Weights of a small self-supervised image encoder.
Model: 5.75M parameters, 32-pixel images, arch caformer, activation relu, moe top_k, num experts 16, patch size [2, 2], depths [3, 3, 3], widths [48, 96, 192].
Training: adamw at rate 0.0013, 16400 steps, batches of 256.
Rows from block 5 of a small self-supervised image encoder, named by matrix and row number. Rows with one number within an expert belong to one neuron, the router's apart. Each number is 128 + 32 x the weight over its row's rms, rounded and kept within 0 to 255. All counts start at 0. Numbers have three digits each.
After each expert's rows are labels from the 100 images, of 14848, where the router gives the expert most weight on average: "strongest on" is what is common among them. Only what is clearly more common there than usual is listed. The data: abstract colour fields from 500 small random pattern networks. In brackets: how many of the 100, against the usual share in percent.
# router: router (model.blocks.5.mlp.router.weight, 16x96), inputs 0-95
# up: expert up (model.blocks.5.mlp.up, 16x192x96), inputs 0-95
# down: expert down (model.blocks.5.mlp.down, 16x96x192, transposed), outputs 0-95

# expert 10
router.10:162126124128171138149154153054121133117154178118173095081156138129126163155178161102116146101156124116105133159140079095125100088092144169090144075096111113141108124067100114125149153120100170135092121180087178097129121072113101150088126193111137174121088101148093094094098179053182147184
up.0:131104110181134134183074103126147142106092123122141154160140092088124115105145135132170140095072098164108164100146103137168142183132106120064187119168145102104118091115167138106142160162179118154139133173117116133130146135156118121114130158131150147073121073155178154202068052157048063121
down.0:123101204118166156117107137153154122176101180172114085122089106124171086143142191073100176108137143150156147191108110175073118156087128139130166165144145089110155147118070118148087125103120143057157147065120138199168136136143161147088121152102119125088117139171076095144177101129127109102
strongest on: dark (66 vs 7.2); smooth (55 vs 11); mostly green (31 vs 13)

# expert 7
router.7:072124145130112178165109082113107157143146156130089131128138080150142155176157093138110125164128147122164160186091153109086058175123120155119084147173164194100157106060077115134121090194108092154166120104143172130145064155141119091172140131142108156145148129140112139106203107165129059123
up.23:095128097178121141246133090180122144160122151117116187137145142128123082104059103150183131100095166131111131114164112142160159097157127120076182135108098109091061140113128123095150144146128096145150137106140096121079092143151115157121137139105132162058180069158139168167127085164087136094
down.23:109091127102124106119123187141111107108075152179094083142127143120127154192098108163088098118170151118126154153101120125094177124102149151147121106147133146197123092135110073140098121102080108130103152151094134170159088164126123159165161150051121073150103148118078094152178196089218106163
strongest on: mostly blue (61 vs 13.8)

# expert 0
router.0:102119121100100138135180064107142115135097076095116118141123094143181197110108142153154137094126094150148178123162136049116152168092138165175093181116142162162066108162188111135153079122179098126114099155205146122158131126124175109163154080126128099145116178058151163136093120140131104141
up.10:151203095171190168099138107149137148160158088174132144099186143168132092110140107154129077186109136140118107141106162152177096088124188136098156067123087093126147073122084139109144149125063123163068144168115104148114088128102056137126121102153126179108131090120120091109156195114123142143
down.10:120076173093119137132156115140161121108133140140131127118093089103111127170148184099121107128177130109123150154170141096156162115153082160117140116164162128085178161145222137158112134142170088125152099120178203123156133078131126199145132076117140152118114138085096049065119169150176089085
strongest on: smooth (68 vs 11); mostly green (34 vs 13)

# expert 12
router.12:141114156120120118174138086120175161123125091118121141137106127126132069096071090095200114125122153174076153097155109083189127116097097144091146151119069153130067102078155134096158082160108120134107144140080090169135123120140160142111119180129159070102167094146149151210106167072067119108
up.0:090126130174089107077122150118084164125161130161100137135130191199133137156150095116154129164154153124136130140110085139187140112128109130117157085109104024111097078074100095109138122136102206073159124128124103108076104103098109146137177154078178110093155119153142146172104127161116161189
down.0:098160102144160156093086163117126106167085184145143134186097138147065098126146132078144153151092104091095104129120130140088093163119088183154095162153155127117162193196123129119091166088078094106167145073100141138124184162156126123165092072122116153144140071139152152093116084182099107096
strongest on: bright (87 vs 7.1); smooth (58 vs 11); mostly blue (35 vs 13.8)

# expert 1
router.1:179109071141138134109102178137078107136117160098148138111146167161126119183096117169166063175141121131149071158133176170098187084093108097109185054101125104129153119135093108097103177116054137091106120124150106075068138157127128113125129152076101132095128115173134128124194123143171150149
up.23:129163130117103094171137065059153139104167084049115143140134087157182149100133164095179121076116145164130081108166161106148123056185201158148096170149114137120090107129195128109136105173207115162089130163147129143131123111100131154112144073129118109119112148070130144143145118149136118110
down.23:091131157135172202120107169182108181089064146142148112142123097124075136119147166143146102067124171078068124121125152156100155149150079160125160118076102147118143147137159084176130150087112088102152109131166104090115112118102049113165133166155182089152138095105115083129131177108088077112
strongest on: mostly blue (61 vs 13.8); smooth (45 vs 11)

# expert 14
router.14:115116096103136082120108131134129203117132169156121151182142171114101144149103128122142148156088163139195094113139100178182124139104149102129091180210123096088085146086054147130137158101168107098128156089087206145131126155121075152162150116093155125134143112110154178077186146163160134117
up.0:093224098174099122116159091092150142099121103065132146090165142110139152124116147139167100109156124148122069071146152100156206097150161141164133074085133129122137087122122122036104095134098135178083115161131125077140057114100185107085144119090132123126150123126073160144137136158116122137
down.0:120105124135220182119103096115116143081140123141129065123121138118123115112060164127108111189181168124095091162105121136146158103111138150150126129163067057128079135134133095113152112122063100104141110148183127229119053127144115175123137151145119077120151113123169089125141157133157082114
strongest on: mostly blue (51 vs 13.8); fine detail (41 vs 15.7)

# expert 5
router.5:093152091100194170147106175132133157146084139104176135091135071092096163103168151152128081130144133073117133104110149153092146159198152128148077067129167168155158119143185143129101180079116085131121181119158083108105112141145096080104150174137125150178128106085104087141179158098145104089
up.0:175157089127095170072155140157103150170153063094170144184139159164089145138130042140139127154089092137131131132207192120123141120109127072131118105080111162132122138160131133120135119131014158156099122151132103171121115100079153097116131095146122078155117104135179162129146100114101169120
down.0:113139168072134110143189091115146128084114105121135111069089158145188124111078137146106170089138111175113116207136125078114072122114159149112111176107121119163167183116128040139113139112232141097106123136123153111100176142120143181098118137126119159149147100120088115106159146081141179143
strongest on: mostly red (56 vs 11.2)

# expert 4
router.4:149071103187112159114081142098086155098104163146078127097149084098120104158128115164185126138099089100094155151115070175157102141154107187108137112101173081121157142094101123116110136148176110137117121101098144084147106157064077117170155110108074143127205139167192154116166117165086092133
up.3:154147070165099148138189081070134143142180112084147123155168171180163132108145114154122063122104138164123116106202145128110179102145129096177088153156091134157151104134148147083124127152092145148097126160157105183121115116096177139097134134097192052088167127146082124153156152083177151141
down.3:159131189101112147080152083177182153127142127096141145178078197178120120098150112106118092102131095144113081103152180138180109091097100108077127119118107134013124128139122135154160088153102133125112130105054150185141119080106129150113135114179176128128128141179165118143157135097096134091
strongest on: fine detail (71 vs 15.7); mostly blue (61 vs 13.8)

# expert 3
router.3:137173088125177136162085128135090052203118142147089122165162134085126104161137153119143114141081084102140142106171111140101145136130088152127185156121102110086128202163119072128088148136139043137185159112122147092074141121124086129108138090101089138131088061135142100081159093096137134162
up.3:151102133145069134101157072096132177067113118122135136127167155171135156099117122151178111104129116192117078098165227129192147082119132086127135131106136143161139091106170096093141125147111156158053148202143156145143072084121140092094123121135146139157151112102062141178114149093141100134
down.3:105061155138156176145079118170177146122142148077186118175114107122113144146068110154131108149109120145094150125156173189119091094101101165079145112179135144089116053077107112164134150113129079124134136145081130102111196104074105156171127160106110140154107124109033139121177129152105134120
strongest on: mostly red (28 vs 11.2)

# expert 11
router.11:097168148133093103095183112055105122147129088082123126111107102133122114079102147103178162171116092160182075137087129147106108141126209127121116187096134094151171153160134115122114127074189127187111201105183151116133128134170161132063141082139154126126141120130097193136129108149106096087
up.6:092174114191178135125171139127149122124121144142155143133147142176155070205187174114057130124121129105089109187175159113151092090084170220118134104134147115117124142106089116143119129156111125140116139146075125089113119062120087177133117142101174128137106143113100073104112152142200124168
down.6:125128145122175132157087145166151076128105232156146123131075082155125151162112140147048151155155118127120109181126090151096095123085092203132103112153151111107126128123109132155102149121148113033177115108119147132126179106110093150169131141053174141112123104107124079093147175146168136149
strongest on: bright (61 vs 7.1); mostly red (54 vs 11.2)

# expert 8
router.8:126201133175138081024161139084138132126151157127133112110146174090098107157156161176072084134108137115098069173116149158136113118122174138119119148166132127124147161179170155088169149120192151189146106123156146052112145115083138123174120102127180138153114127073147124128072121142161135109
up.7:096071082155061104138134070144126147158131165129122101180107085132115108120144111178133106234138125096173094077084158173141211144131111096111111159191107119126115089155155153083129116165137115196132134136132109136128116152147168081158124111089105080110159153077147149159123116159155105115
down.7:088115122122150123158034129138117124147057119147133093160087154183076143114118114081148133133130126124112110070133115154049120184155087153101136133120150147118125156136171142175103227085104071127179150103137106115111108120158112070158140141113122167120163089149161114130079158186087137117
strongest on: smooth (82 vs 11); mostly green (68 vs 13)

# expert 2
router.2:106121164150069101095130116088091138215113144143096100164100119124121071146141064114104148142179115100162119146097138111134131145112109162098114165123089159070147112119109093137119122174104119101191163086193174162109103155139070170125103075132057133101135175074139084117151110173168145117
up.23:116183159174162127095132158140121235068127105138140146138164132136137111098116168148137089117086117083145160167119144130166112112133138101142138145164129175103190084144142126083132097112145171133102146159117084065055127135053086172077097122178121089146131173104103132151133114114195109125
down.23:162104172153142180050116155129087158086145130144159142076156189110148098125151191118124144097071180088144214128127080136159095128116104073098141086095163094162144123111116156160161078123148142127129085126125129149146142090109134203112136149162189130127106116171109138097140056131127107148
strongest on: mostly blue (49 vs 13.8); bright (43 vs 7.1); smooth (30 vs 11)

# expert 13
router.13:085116163124149123207173140191167081146144169125096185087121059072095176151100105122140165150174166121120136114105108050141142120155097135171123134082086093185094079108173119128117115144129158077118151129116103152109097119137115102118174111123086165120139149100122074115176164087155145157
up.10:150131101169147130150097110134114141167186114108106179145173188179150122154112116110111141159128148157136135148122135103193090058129156135123146097068076110167143127074115096117173058135100173121089136151145120144106104063072123168113149101154179151149103100138101112063183133143196127169
down.10:111126134128133096111111124097135142162125088143132093145088196131110115141161086136091067210076123171121195120167150115156098151133111103095158109157153177078211169133161175136068158116090102119128149138068134135134172083122178107106093109134088133097111126131141134102128099176130209116
strongest on: smooth (71 vs 11); mostly blue (41 vs 13.8)

# expert 6
router.6:158178144144130175133125139106136078128184104077154078133119126177191127148165149135117104102080105175126107180125200172117138166126189081118135122141145166129190162138093089095151084130101116121080103154133143156141187139148140166075102113117166124092093126089097199103112085170142091133
up.7:090120127204061122108189088143115152128154133104127163121170145108191066122108087140132136033114164106116148149128132069167129095112156165115191093131120126144125146085111106115216105151144139142053129159139147100118131132087158180155120126140147126164155134114112153143142113104162068178
down.7:107107124152134158177153173159125105136111153139108135123077062157072153162160114122110135127151112124150127147097126126125098162070082140080101175153162145124075163147117102152090170144145121085174170126081135111134188135189117075130041123142138165092106087135186184099100163143099194127
strongest on: mostly green (60 vs 13); dark (28 vs 7.2)